config.yaml
model: "contrastive audio-text model"
dataset: "two synthetic voices taking turns or overlapping, over music, noise or silence"
train_examples: 26041
noise_aug: 0.002
n_mels: 64
hop_length: 160
input: "log_mel"
spec_augment: false
win_length: 400
tokenizer: "word"
vocab_size: 209
loss: "softmax"
embed_dim: 256
encoder_arch: "conformer"
encoder_norm: "layernorm"
encoder_activation: "reglu"
encoder_mlp_ratio: 2.67
encoder_head_dim: 32
encoder_fused_qkv: true
encoder_qk_norm: false
encoder_layer_scale_init: 0.1
encoder_inner_norm: false
encoder_moe: "top_k"
encoder_num_experts: 8
encoder_moe_every: 2
encoder_expert_mlp_ratio: 1
encoder_experts_per_token: 2
encoder_shared_expert: false
encoder_subsampling: 4
encoder_layers: 6
encoder_width: 160
encoder_positions: "learned"
encoder_kernel_size: 15
text_encoder_causal: true
text_encoder_width: 128
text_encoder_layers: 6
text_encoder_norm: "layernorm"
text_encoder_norm_position: "pre"
text_encoder_activation: "quick_gelu"
text_encoder_mlp_ratio: 6
text_encoder_head_dim: 64
text_encoder_fused_qkv: false
text_encoder_bias: "none"
text_encoder_qk_norm: false
text_encoder_layer_scale_init: 0.01
text_encoder_parallel_block: true
text_encoder_inner_norm: false
text_encoder_positions: "rope"
residual_init: "zero_last"
optimizer: "adamw"
learning_rate: 0.0018
beta1: 0.9
beta2: 0.98
eps: 1e-08
ema_decay: 0.995
magnitude_pruning: 0.3
max_steps: 7900
batch_size: 256
epochs: 77.7
lr_schedule: "linear"
final_lr_fraction: 0
warmup_steps: 1580
weight_decay: 0.4
Rows from block 3 of the audio encoder of a small contrastive audio-text model, named by matrix and row number. Rows with one number within an expert belong to one neuron, the router's apart. Each number is 200 + 30 x the weight over its row's rms, rounded and kept within 0 to 999. All counts start at 0.
Before each expert's rows are labels from the 100 clips, of 14848, where the router gives the expert most weight on average: "lies over" is the class under the peak; "strongest on" is what is common among them. Only what is clearly more common there than usual is listed. The data: two synthetic voices taking turns or overlapping, over music, noise or silence. In brackets: how many of the 100.
# router: router (encoder.blocks.3.mlp.router.weight, 8x160), inputs 0-159
# gate: expert gate (encoder.blocks.3.mlp.gate, 8x160x160), inputs 0-159
# up: expert up (encoder.blocks.3.mlp.up, 8x160x160), inputs 0-159
# down: expert down (encoder.blocks.3.mlp.down, 8x160x160, transposed), outputs 0-159

# expert 4
lies over: no speech (100)
strongest on: second voice: none (98)
router.4,209,200,217,222,245,228,226,213,235,167,248,152,238,206,186,228,257,229,189,189,197,191,227,193,159,185,179,205,198,235,198,203,205,154,186,175,217,186,203,199,174,189,184,218,181,205,172,217,154,188,206,215,167,225,190,219,201,204,231,155,203,158,193,274,182,239,156,135,245,193,303,165,213,204,212,151,227,158,226,206,180,232,170,194,149,225,223,136,216,198,138,193,148,181,222,191,169,205,217,213,199,235,176,186,227,187,198,195,225,204,196,190,160,224,201,163,182,221,209,199,188,188,179,157,202,256,182,198,191,203,162,241,205,197,162,187,171,194,169,183,192,302,167,211,182,237,251,186,277,216,208,190,173,230,256,145,203,191,228,219
gate.4,205,213,200,141,200,218,167,200,161,193,223,149,200,128,200,165,208,200,233,195,248,199,273,194,200,173,212,182,165,174,251,239,224,199,243,248,199,211,232,230,168,175,200,211,225,200,175,253,162,200,119,202,203,225,231,158,218,172,232,175,244,200,178,191,259,296,213,230,200,246,197,207,200,178,212,200,220,153,253,224,204,210,191,221,200,196,240,191,197,200,239,200,157,203,235,207,159,218,152,225,165,193,200,212,223,191,139,197,242,186,192,193,241,131,154,200,220,163,178,200,173,200,226,197,187,128,200,224,158,189,176,194,187,189,227,200,200,180,190,143,239,183,200,178,269,164,260,234,200,220,213,200,183,172,202,200,210,209,200,201
up.4,193,194,202,245,224,202,235,203,231,213,174,269,224,279,200,235,196,190,178,210,159,200,136,196,200,241,194,230,243,220,154,200,177,222,143,166,196,199,170,159,257,233,199,184,192,187,221,150,231,214,262,204,190,167,184,234,181,234,161,222,161,231,237,214,151,114,196,165,200,172,189,200,243,227,196,201,178,252,173,191,193,200,227,184,208,192,164,216,217,191,167,200,245,208,200,191,228,173,253,162,223,204,200,193,158,218,264,200,165,215,216,216,174,265,243,207,200,237,200,200,200,176,166,221,210,260,200,192,256,200,230,211,200,231,191,161,200,219,218,200,171,218,184,223,132,239,150,192,221,168,192,129,200,224,200,237,194,200,215,221
down.4,187,212,266,242,217,221,232,200,179,218,162,175,200,221,200,224,200,200,244,152,200,215,181,256,136,151,180,224,181,227,239,164,200,184,255,200,145,223,200,178,161,186,203,219,211,219,232,200,200,208,186,186,145,200,204,194,230,200,255,174,227,198,240,114,208,200,157,219,167,215,215,198,167,131,239,174,210,200,170,172,202,201,229,231,200,213,194,136,195,172,171,217,242,200,200,200,213,241,200,215,254,231,208,178,200,233,204,143,200,196,233,214,253,212,223,149,233,218,225,205,165,200,145,200,169,200,200,195,165,179,161,198,183,215,174,200,155,278,244,200,185,149,228,242,180,204,246,204,175,200,262,254,179,200,200,202,230,154,206,162
gate.5,186,283,200,204,166,200,197,169,238,196,156,202,220,173,219,202,130,147,264,168,245,171,200,211,243,180,194,205,200,265,200,200,176,177,234,200,206,200,200,200,200,218,200,192,287,196,206,174,188,216,131,221,200,233,191,212,212,209,234,200,184,204,168,200,224,240,214,161,200,200,176,267,200,131,152,187,182,196,244,273,200,200,222,223,172,200,183,200,285,245,139,197,204,192,200,200,200,173,200,214,200,200,195,193,164,197,200,175,214,200,176,200,204,191,200,268,251,200,242,210,183,173,200,204,200,200,306,200,176,160,200,200,200,224,245,192,174,200,210,195,200,199,183,155,193,229,200,200,226,200,182,200,249,144,209,262,229,183,163,175
up.5,188,157,211,212,232,246,200,200,200,197,191,197,207,200,162,200,243,200,200,204,174,200,229,200,195,200,200,200,238,154,200,190,211,214,130,242,203,200,157,201,249,200,219,200,127,154,193,240,200,193,277,200,228,200,237,200,197,200,162,249,203,237,254,206,171,168,187,200,200,257,240,164,243,276,234,224,186,186,169,141,200,249,200,200,248,189,217,182,146,200,200,200,187,224,200,227,228,240,133,198,217,200,200,200,201,200,261,225,195,200,242,243,190,213,200,161,131,166,200,200,237,200,200,200,197,200,108,200,200,232,243,200,203,193,168,161,232,200,200,210,246,230,218,200,177,200,194,234,200,176,230,131,165,207,167,133,200,230,217,245
down.5,200,200,213,200,107,202,168,163,157,200,200,182,195,206,248,200,218,159,211,200,200,201,200,212,200,233,211,226,174,200,235,149,222,174,240,113,220,195,241,195,151,200,131,200,200,200,215,253,200,196,200,200,200,227,172,196,200,245,150,204,176,200,155,200,213,208,184,222,200,175,163,137,200,136,200,285,178,137,165,200,242,162,156,200,155,163,211,195,235,200,200,200,176,200,172,231,200,200,178,200,200,142,148,200,257,203,200,200,219,209,200,208,236,217,226,213,253,200,200,293,200,226,126,200,219,200,206,164,153,260,200,200,200,224,200,222,184,200,200,163,219,251,188,240,235,247,195,215,201,242,195,180,188,200,226,205,200,200,187,200
gate.6,235,228,200,230,144,219,200,200,199,200,168,177,232,163,201,207,169,190,247,201,200,157,215,203,200,159,200,221,200,252,213,237,182,174,255,168,200,200,195,172,203,235,177,225,254,201,242,141,161,206,174,200,200,200,173,200,200,185,200,143,181,199,187,200,326,271,200,195,200,200,200,243,178,139,200,168,247,248,200,200,200,208,217,157,190,200,179,200,298,268,187,200,200,200,236,178,182,187,257,200,228,191,200,200,189,200,156,200,231,170,179,200,200,200,200,270,200,212,200,190,200,214,200,177,178,210,249,200,200,187,186,200,243,200,237,200,130,233,213,220,200,197,226,200,200,200,278,200,256,177,200,261,222,200,231,241,200,200,159,188
up.6,167,200,159,140,281,235,183,200,160,204,148,200,228,200,185,181,205,200,200,155,145,195,230,200,267,200,235,200,200,164,248,200,230,229,200,233,193,213,180,234,200,200,200,223,173,165,149,200,200,200,244,143,229,200,229,170,182,197,123,247,200,224,207,216,147,146,200,231,200,200,196,154,200,265,200,250,210,201,191,200,162,216,200,185,200,200,247,225,170,200,222,200,194,200,200,200,205,231,170,186,161,243,246,200,176,226,200,234,200,200,219,231,221,200,230,200,138,200,200,200,254,200,265,230,185,169,200,200,200,267,237,278,200,200,181,164,200,200,181,249,200,234,200,239,169,155,197,217,130,183,250,200,160,228,200,200,182,234,181,200
down.6,200,247,200,182,181,200,200,230,191,249,199,200,212,200,200,200,221,176,197,255,200,221,190,217,242,225,156,247,200,200,247,180,200,170,197,140,245,199,244,164,165,205,115,160,136,199,200,196,205,139,235,200,222,205,210,200,237,256,162,200,132,167,125,263,200,176,164,200,200,157,183,200,200,200,184,282,187,200,200,200,218,165,200,200,200,200,200,200,200,200,200,200,193,200,183,237,200,200,200,200,200,143,215,200,229,224,208,200,150,268,200,236,217,217,200,200,218,252,200,221,200,206,200,183,235,206,200,166,141,290,200,243,200,251,200,171,200,165,200,161,200,243,152,246,200,261,207,200,200,215,181,152,188,194,200,200,200,266,231,200
gate.7,200,193,200,185,153,200,167,200,200,202,140,225,253,209,171,170,172,200,200,98,210,210,192,200,247,237,154,200,246,197,171,162,172,200,251,182,231,193,200,254,183,270,136,200,200,213,201,166,200,235,175,241,221,238,172,200,185,239,200,200,165,200,186,240,200,173,143,200,201,109,189,227,219,187,200,195,205,176,231,200,185,195,200,179,147,219,173,200,195,239,179,200,214,200,200,215,186,142,219,163,206,210,200,185,193,211,182,254,148,214,200,178,207,200,215,242,217,250,264,200,254,242,160,200,241,200,187,177,205,195,200,200,177,225,231,158,182,269,263,200,177,201,200,200,200,255,236,182,200,196,207,222,177,237,223,269,200,235,233,222
up.7,200,209,207,206,240,200,221,203,183,197,249,188,151,200,201,232,207,214,172,200,215,200,214,200,166,138,241,167,200,202,200,200,200,225,150,238,169,216,200,134,204,135,200,200,191,164,225,261,147,171,223,156,195,200,200,115,207,170,200,157,207,272,200,200,215,238,255,227,174,290,200,183,200,200,242,183,208,200,172,161,211,208,216,230,251,179,200,200,200,175,200,200,200,196,242,192,200,278,200,200,200,200,221,210,193,222,204,200,200,182,200,200,200,200,200,159,187,181,200,147,158,200,241,196,200,132,216,200,214,205,200,200,231,193,176,239,230,126,157,200,228,204,168,216,225,166,180,217,257,187,220,149,226,124,162,130,167,170,174,177
down.7,200,200,223,224,191,165,142,141,178,253,228,200,200,181,227,160,210,200,254,180,187,232,217,217,227,200,167,166,200,214,196,200,247,154,200,180,200,200,252,243,200,187,163,200,206,200,227,200,268,201,158,199,191,278,159,221,192,227,200,200,205,179,200,200,200,124,169,200,200,158,169,200,179,200,226,267,207,186,206,200,246,200,175,200,200,163,235,200,160,124,196,200,200,166,220,211,248,200,200,197,200,153,176,209,216,183,200,197,216,200,231,200,200,237,234,200,222,190,200,253,252,229,141,195,209,187,200,194,144,179,200,166,135,200,200,229,210,248,192,226,203,222,138,232,245,197,145,107,188,269,200,205,200,227,257,200,222,200,175,190

# expert 0
lies over: deep voice (37)
strongest on: reverberation (87)
router.0,223,132,186,163,199,143,212,193,189,222,185,235,166,182,180,172,226,177,224,197,238,211,232,167,183,191,217,150,184,148,173,214,198,229,161,174,199,234,200,215,248,211,234,208,274,235,178,168,220,221,211,267,161,169,234,202,181,247,184,195,204,229,243,189,229,194,231,199,204,216,172,224,214,190,214,207,218,229,153,218,182,173,165,233,187,190,168,243,221,179,227,179,207,236,201,194,173,174,231,222,151,142,222,258,216,194,180,174,256,167,208,162,187,211,191,235,240,166,142,188,203,190,234,224,191,170,225,276,202,164,194,217,226,182,217,238,191,167,183,210,158,174,173,132,207,163,161,141,180,172,166,173,263,187,183,238,195,163,172,194
gate.4,193,200,205,167,193,177,230,200,283,177,199,262,196,200,209,250,134,162,160,281,177,200,230,146,214,233,243,151,200,200,179,183,200,200,171,191,223,200,165,118,243,265,200,147,200,200,230,191,215,200,239,206,250,165,238,129,200,212,183,179,211,217,229,215,200,236,239,180,268,200,173,217,175,200,223,221,200,200,206,228,102,182,185,185,252,200,187,200,248,180,233,200,190,207,214,142,233,200,197,185,207,178,202,226,200,183,233,240,214,200,196,200,134,200,185,200,173,167,187,200,178,194,200,198,200,200,243,200,243,187,208,200,200,178,232,252,216,195,157,217,200,186,240,200,165,163,200,173,240,173,180,200,239,141,176,200,179,200,193,200
up.4,209,176,199,169,247,200,206,242,242,172,200,201,200,179,282,207,200,200,193,252,181,160,189,174,200,246,200,200,138,200,200,235,203,200,173,200,200,221,171,147,215,197,229,137,224,159,258,194,200,123,204,217,199,200,227,200,143,178,132,167,179,220,176,216,200,196,200,154,200,200,211,183,253,147,250,182,210,203,217,273,207,151,158,161,200,175,195,256,237,200,200,263,200,239,200,200,200,224,200,200,154,170,185,170,187,200,162,208,207,133,158,236,200,169,184,191,233,184,158,170,237,200,183,200,214,209,241,235,216,200,203,212,215,169,200,200,200,200,153,222,154,200,200,202,180,200,200,216,155,153,189,122,200,200,187,237,180,267,183,172
down.4,198,178,200,200,200,127,230,200,200,152,244,239,200,207,220,197,136,242,200,247,201,195,219,150,190,236,240,146,199,226,200,226,138,213,247,223,173,214,189,197,200,200,228,200,200,200,228,200,261,209,200,164,192,200,199,190,186,200,240,115,255,209,220,200,231,234,174,200,200,200,144,212,160,172,202,223,200,179,269,200,133,185,195,236,229,211,200,163,237,191,200,171,224,190,231,200,193,190,200,200,143,182,170,200,217,194,221,246,203,184,169,200,200,151,172,200,200,151,200,180,166,202,204,256,172,234,236,293,246,158,241,181,148,189,234,253,181,200,148,222,188,185,212,226,200,200,200,200,213,176,200,200,166,150,223,167,204,177,180,265
gate.5,200,200,215,200,254,200,229,200,192,200,200,251,146,226,200,200,160,181,200,157,241,196,274,158,170,239,234,175,200,233,295,200,237,241,200,200,203,159,215,154,200,245,219,187,211,200,156,254,200,200,245,200,224,170,243,132,169,216,200,200,200,200,239,199,213,200,200,224,200,201,142,209,193,200,200,238,237,158,223,209,121,200,168,176,200,200,171,216,249,244,180,200,191,200,200,169,200,200,188,166,241,208,238,200,167,200,178,200,200,164,145,283,171,192,200,200,174,248,161,127,242,200,200,230,200,200,229,200,275,200,216,241,200,229,200,189,192,174,200,166,200,200,238,157,162,206,240,187,200,160,200,200,200,172,233,178,200,250,199,218
up.5,214,207,118,200,200,200,200,200,169,184,200,200,263,246,182,185,200,185,181,180,215,200,221,235,208,200,199,246,289,208,195,239,177,200,160,193,200,173,200,235,232,244,168,248,196,214,122,200,213,235,178,208,200,150,189,157,235,210,245,208,200,203,200,229,251,200,191,262,200,200,200,227,128,258,187,200,200,284,200,163,194,240,292,200,200,228,200,203,212,182,175,200,215,186,218,200,163,204,200,200,199,210,200,218,200,236,287,156,184,257,205,137,245,198,200,200,124,187,217,219,155,200,180,200,170,121,200,196,200,209,238,174,200,196,247,200,200,200,201,223,216,193,200,200,181,200,200,200,193,200,200,245,183,169,152,195,200,200,181,200
down.5,200,251,180,200,100,232,200,185,188,202,200,200,200,152,200,200,201,200,249,222,200,161,216,200,140,200,214,205,176,226,214,254,265,219,129,226,256,213,268,200,201,196,200,145,200,153,176,182,200,188,169,200,203,219,200,200,202,206,200,256,206,229,183,258,200,162,262,211,208,223,240,200,200,239,200,250,200,200,200,200,252,200,200,171,200,200,151,308,200,200,200,205,174,176,178,211,209,170,200,200,239,200,200,200,167,187,187,200,200,200,234,177,200,200,227,143,210,200,225,200,254,200,190,200,200,148,239,96,180,172,200,200,200,177,140,200,200,164,195,200,174,227,194,179,184,226,200,200,229,181,182,200,199,200,200,236,178,259,200,131
gate.6,205,153,222,172,200,214,215,237,253,135,219,208,200,228,200,213,104,171,167,231,192,146,208,200,200,208,200,200,210,272,237,217,169,238,200,199,244,172,200,125,197,257,200,152,200,200,200,200,200,155,220,200,247,200,245,166,200,200,200,182,200,193,241,215,198,200,196,183,273,231,187,197,205,200,300,226,227,107,219,238,125,200,181,192,200,238,200,226,257,200,155,192,200,172,209,137,200,200,200,165,220,200,152,217,192,200,230,263,216,200,200,195,200,160,212,200,222,194,200,209,245,158,200,240,174,200,258,200,260,200,224,200,236,195,200,200,200,200,144,193,200,200,200,211,200,192,200,196,196,167,169,200,200,172,200,190,192,228,200,235
up.6,236,200,171,200,177,206,206,200,200,189,200,200,200,200,200,167,200,200,222,126,179,278,201,200,195,230,154,222,200,158,194,164,231,200,209,119,200,148,201,282,148,200,125,265,200,200,149,200,257,256,200,170,200,190,200,219,205,208,274,221,206,200,200,189,225,142,224,234,200,200,173,200,200,259,145,200,210,200,200,191,200,224,200,221,102,246,195,140,139,200,245,194,200,186,147,232,200,154,147,200,203,200,223,200,200,200,200,206,200,200,200,200,255,226,188,256,202,183,200,221,186,200,200,200,217,187,200,200,141,250,200,200,202,197,200,219,189,203,200,200,255,200,200,248,241,200,200,200,186,200,228,239,200,249,226,175,245,200,200,200
down.6,202,200,200,221,163,257,200,200,200,279,200,224,217,200,200,180,234,149,200,171,222,220,158,251,216,150,172,223,200,188,192,200,200,200,160,200,200,204,168,200,181,200,210,206,200,218,225,108,110,200,200,244,182,200,204,181,200,217,192,288,160,220,200,200,202,171,195,164,179,200,269,224,247,208,200,200,200,232,200,208,223,237,203,200,166,165,203,200,181,200,152,211,200,211,185,218,200,244,191,200,248,173,260,191,215,200,200,119,198,200,200,200,200,262,201,200,200,262,237,193,224,200,200,116,198,207,196,154,130,200,165,200,265,200,200,143,200,200,209,172,200,200,154,146,197,165,220,200,201,200,200,200,200,248,200,200,199,200,200,117
gate.7,192,200,200,161,176,168,194,200,200,168,236,141,200,171,173,223,190,247,200,200,221,179,197,165,207,204,197,200,168,211,188,200,214,225,200,200,255,200,222,238,228,186,200,173,197,242,151,200,155,161,200,222,274,146,194,243,219,213,167,201,284,201,200,192,200,152,200,122,222,200,114,200,200,242,230,154,194,200,224,210,234,240,168,166,200,200,179,200,216,254,213,200,216,200,157,193,200,200,257,200,196,206,200,200,267,176,176,200,200,190,235,197,200,182,236,137,262,191,200,200,195,200,199,173,242,200,212,202,200,200,200,200,198,200,136,172,238,205,180,140,260,235,247,207,200,267,200,200,212,201,186,200,185,277,282,200,210,202,200,153
up.7,214,180,200,166,191,206,135,171,165,200,229,124,177,154,158,200,206,252,228,139,240,179,195,164,191,200,177,200,200,232,180,199,225,224,170,205,237,200,231,240,233,174,220,200,216,200,200,232,122,195,191,238,200,135,208,200,200,196,200,200,273,228,244,163,200,163,249,158,189,243,200,217,178,200,230,160,200,255,188,200,233,258,183,157,200,169,200,200,200,240,200,200,183,200,200,200,176,200,240,220,174,200,148,200,255,200,165,208,222,182,257,221,235,161,208,147,224,176,200,200,200,200,221,200,242,200,184,222,200,200,200,215,200,194,138,191,200,200,200,148,256,247,203,200,193,277,207,200,200,189,166,209,200,271,278,179,200,190,200,153
down.7,248,143,209,225,200,170,200,200,200,179,268,149,188,180,182,195,168,200,243,231,230,143,200,194,212,200,200,200,200,156,200,153,251,199,200,168,238,165,197,200,193,143,200,200,257,220,240,198,169,216,150,218,191,164,168,200,172,220,137,200,199,200,198,188,222,179,148,200,200,235,231,200,228,214,200,172,226,200,179,247,260,185,134,175,140,200,200,243,273,200,245,244,200,200,154,249,212,227,202,229,180,200,139,233,207,200,152,233,234,200,200,228,225,200,150,210,241,200,200,220,200,200,139,200,163,200,177,200,200,200,260,233,239,184,200,165,200,208,200,210,201,255,176,148,216,199,193,248,180,200,200,200,227,246,243,249,200,200,144,205

# expert 7
lies over: low voice (30)
strongest on: reverberation (64)
router.7,150,180,162,153,167,181,219,131,208,175,197,214,249,217,155,188,179,234,216,178,250,179,237,170,278,219,243,200,242,223,198,233,196,207,261,230,209,168,193,221,199,205,109,252,150,171,201,223,210,217,194,159,235,214,175,211,241,230,177,137,228,201,173,207,252,228,182,240,211,198,154,204,171,225,194,216,207,259,225,180,206,203,240,175,200,191,176,150,182,224,218,194,154,179,196,191,198,189,190,212,209,207,212,212,202,190,248,165,205,192,194,189,240,166,211,234,201,246,206,189,222,194,174,262,231,166,139,200,209,216,196,203,172,148,214,230,182,197,183,198,207,227,262,184,151,220,208,227,162,166,234,183,152,211,211,150,234,204,249,189
gate.8,208,200,167,200,258,193,178,192,200,200,246,200,200,200,182,158,189,161,200,199,200,170,215,206,158,188,234,200,244,249,248,200,230,200,200,200,200,200,222,181,159,205,177,248,190,170,200,200,200,264,194,92,211,139,240,154,200,197,183,180,200,185,132,153,200,242,200,241,176,200,200,221,200,200,210,258,243,190,211,135,128,211,249,208,200,200,160,200,227,200,173,173,195,175,219,184,251,237,180,168,266,200,253,213,145,200,240,200,200,186,184,200,200,200,200,168,142,243,200,200,200,200,209,240,200,200,196,181,281,206,272,176,200,184,164,217,200,200,200,200,200,244,200,200,191,200,200,136,199,163,224,200,139,223,200,151,237,220,200,200
up.8,208,200,200,200,179,207,138,200,221,154,97,200,199,254,177,206,200,199,200,143,200,221,208,221,200,190,200,202,201,206,200,163,205,232,174,200,200,164,200,211,232,264,169,204,160,272,167,155,188,194,253,208,227,200,166,258,199,155,223,239,200,200,249,231,200,210,232,175,173,200,200,185,200,207,146,166,200,241,188,212,177,191,205,154,200,206,200,176,249,167,200,219,215,173,124,249,242,182,200,178,233,244,170,172,200,267,200,200,180,267,199,200,236,244,200,197,200,212,264,187,169,227,132,200,222,239,197,200,200,252,199,198,200,200,193,200,228,226,200,200,268,132,222,200,213,237,205,200,136,200,200,224,245,200,200,200,200,200,246,186
down.8,212,206,165,224,184,200,200,200,223,203,200,184,198,195,213,200,230,201,200,256,184,150,200,182,183,186,168,230,153,200,200,205,225,180,219,135,200,200,214,207,200,210,204,200,218,191,239,213,194,146,157,287,237,200,154,182,200,261,200,175,183,200,216,200,195,185,230,200,200,220,124,129,225,200,267,141,200,193,200,232,212,200,123,200,163,201,200,200,211,255,188,200,172,178,200,227,197,174,204,239,145,154,200,259,235,143,138,233,208,200,221,194,215,200,200,200,275,214,167,200,251,200,204,159,205,178,200,226,200,251,182,167,200,198,228,204,141,185,162,131,200,222,198,200,290,200,188,200,200,200,187,200,222,182,250,202,150,200,157,226
gate.9,200,222,157,209,168,167,186,177,230,188,200,193,172,153,242,200,200,253,251,209,200,200,200,200,200,230,200,164,157,200,236,200,200,210,262,190,200,195,200,182,200,200,182,200,209,187,200,200,193,171,200,148,181,261,200,191,200,168,242,200,229,165,135,178,225,200,200,229,231,200,166,214,234,200,178,200,237,215,209,244,260,200,200,189,200,188,200,171,200,205,238,200,186,200,200,200,148,184,232,200,186,136,173,172,200,237,141,196,192,243,197,252,176,176,145,197,277,182,251,200,200,278,179,225,223,199,224,162,130,174,200,200,200,182,154,230,145,200,125,168,261,164,232,200,200,200,267,229,204,258,125,200,209,207,232,206,200,173,240,200
up.9,162,211,200,159,200,177,252,200,195,218,246,227,230,200,86,196,200,200,184,237,200,200,272,192,200,160,231,184,200,200,212,200,208,152,216,200,200,154,200,200,200,214,200,200,200,200,185,291,200,183,231,200,227,200,193,133,200,250,230,169,200,200,207,200,200,243,229,200,200,227,145,200,169,234,200,184,200,200,203,200,172,184,223,250,200,200,242,99,175,259,213,200,150,181,200,200,200,200,165,193,153,200,200,200,214,200,198,175,200,173,187,200,200,216,201,200,200,251,186,222,200,240,200,200,171,164,200,200,200,200,200,153,164,241,200,217,189,121,185,139,174,238,193,191,295,200,200,176,220,204,200,169,196,180,200,109,200,173,257,211
down.9,169,200,158,196,200,200,200,200,200,240,196,224,200,200,200,126,200,206,200,200,200,135,200,243,263,250,224,213,240,200,200,196,185,125,222,214,221,135,200,195,201,200,182,147,140,188,177,183,152,164,200,161,268,208,200,187,200,235,198,245,167,200,171,200,200,179,222,200,158,169,213,200,209,270,186,200,150,200,203,246,213,200,200,177,200,182,230,200,197,200,193,151,257,152,200,182,174,184,194,212,172,200,205,253,200,226,200,192,200,226,156,154,184,190,232,183,200,200,200,198,229,180,219,200,200,200,165,178,243,274,200,200,200,235,218,200,150,170,150,156,214,200,198,200,213,318,243,181,171,190,200,115,230,218,226,198,227,228,200,176
gate.10,192,236,200,200,172,198,200,219,265,246,187,200,200,200,229,224,162,252,233,218,150,213,194,206,192,247,237,200,149,200,155,200,149,237,253,200,258,200,181,159,167,207,171,153,200,200,238,137,245,153,190,161,200,186,180,200,198,253,200,194,200,154,183,168,200,252,242,228,233,200,147,188,175,170,190,216,200,200,221,230,205,150,137,191,200,200,200,185,229,200,200,200,204,200,155,155,207,158,200,182,240,199,200,234,183,214,200,239,154,216,157,208,194,200,205,200,208,187,210,227,236,200,161,235,233,200,255,132,209,174,191,254,160,215,107,197,200,260,173,176,209,200,231,201,214,257,228,229,180,200,184,200,200,200,200,263,182,166,159,182
up.10,208,211,200,200,157,200,196,203,200,231,186,200,213,209,230,209,177,234,245,222,182,216,200,196,221,264,257,200,133,178,229,207,144,243,241,187,211,200,157,175,171,200,160,166,184,152,200,147,231,160,200,200,200,180,179,257,201,238,152,189,190,153,182,200,231,200,203,241,200,179,131,188,200,173,174,205,212,236,212,200,211,200,200,179,218,210,200,200,194,200,216,229,227,197,171,200,205,200,193,180,198,200,188,238,203,236,199,241,152,230,148,233,200,200,200,200,213,168,223,200,246,200,169,253,239,174,235,200,200,200,226,310,163,185,117,200,213,227,126,170,218,200,250,196,198,237,230,264,158,245,152,200,222,179,194,263,205,172,151,200
down.10,138,267,207,186,184,120,209,200,200,239,153,230,206,200,200,200,200,200,200,200,225,200,210,224,227,216,200,257,199,155,264,200,200,229,262,232,200,167,190,200,251,200,164,200,158,200,191,216,200,238,200,212,184,240,154,200,149,183,174,189,216,241,217,181,219,163,192,207,191,237,200,198,200,177,178,200,200,229,200,200,231,200,232,178,172,186,245,119,200,150,236,251,189,231,247,226,191,229,166,200,188,200,179,164,200,255,225,148,160,263,200,222,246,200,200,243,226,200,200,260,225,200,173,208,187,148,207,204,160,200,162,227,200,219,248,237,233,229,200,199,200,139,200,165,174,166,200,200,138,267,232,200,160,198,154,200,211,200,239,197
gate.11,200,133,200,200,227,207,200,200,200,176,152,200,185,228,210,182,232,162,200,173,200,236,104,248,175,200,200,200,200,197,229,200,154,200,174,216,166,235,181,247,200,243,200,240,200,272,200,180,235,188,200,156,147,235,200,274,200,200,203,200,173,166,200,209,224,200,200,200,195,177,200,166,312,136,200,200,261,171,198,144,183,215,211,189,200,200,200,229,200,174,133,200,256,168,200,200,200,302,230,200,200,206,192,200,200,200,218,200,169,200,189,196,200,200,150,200,189,200,254,200,195,200,203,227,200,255,167,212,190,200,246,200,247,200,183,200,250,196,200,257,200,166,200,182,215,200,253,191,200,200,200,200,200,234,191,212,229,154,267,200
up.11,200,246,214,242,150,200,173,167,200,237,190,169,200,168,233,208,197,301,233,200,202,226,200,200,200,204,200,200,159,200,200,244,221,200,239,243,200,200,230,200,167,133,200,169,200,200,200,201,157,171,198,200,202,200,143,175,200,200,200,200,251,200,226,200,200,244,226,200,242,222,286,200,168,228,143,200,153,217,200,253,282,162,204,200,190,129,204,134,200,200,257,213,200,276,129,200,167,178,204,178,143,190,177,200,200,200,200,160,188,246,200,180,200,171,200,195,240,225,214,212,200,249,200,200,200,124,233,169,162,200,200,200,189,200,184,200,200,239,209,193,285,169,232,200,200,200,191,200,200,200,200,200,163,206,198,200,200,241,200,181
down.11,200,200,200,200,206,208,200,191,229,200,200,226,226,200,200,215,200,159,212,181,200,200,180,200,163,200,200,200,229,263,143,270,172,155,164,232,200,199,185,200,188,172,200,188,200,153,165,200,184,200,229,200,200,221,217,200,230,285,200,222,200,200,197,239,200,170,155,200,145,200,177,250,200,266,234,253,219,269,216,168,201,213,253,200,208,177,137,211,200,265,225,200,200,200,200,200,168,219,200,229,243,200,282,200,157,138,200,200,169,183,200,200,138,206,235,187,277,190,200,258,200,157,237,200,221,200,212,200,234,120,200,200,200,207,139,200,253,172,208,178,149,200,198,188,200,171,140,200,273,188,235,219,215,196,200,200,200,200,186,200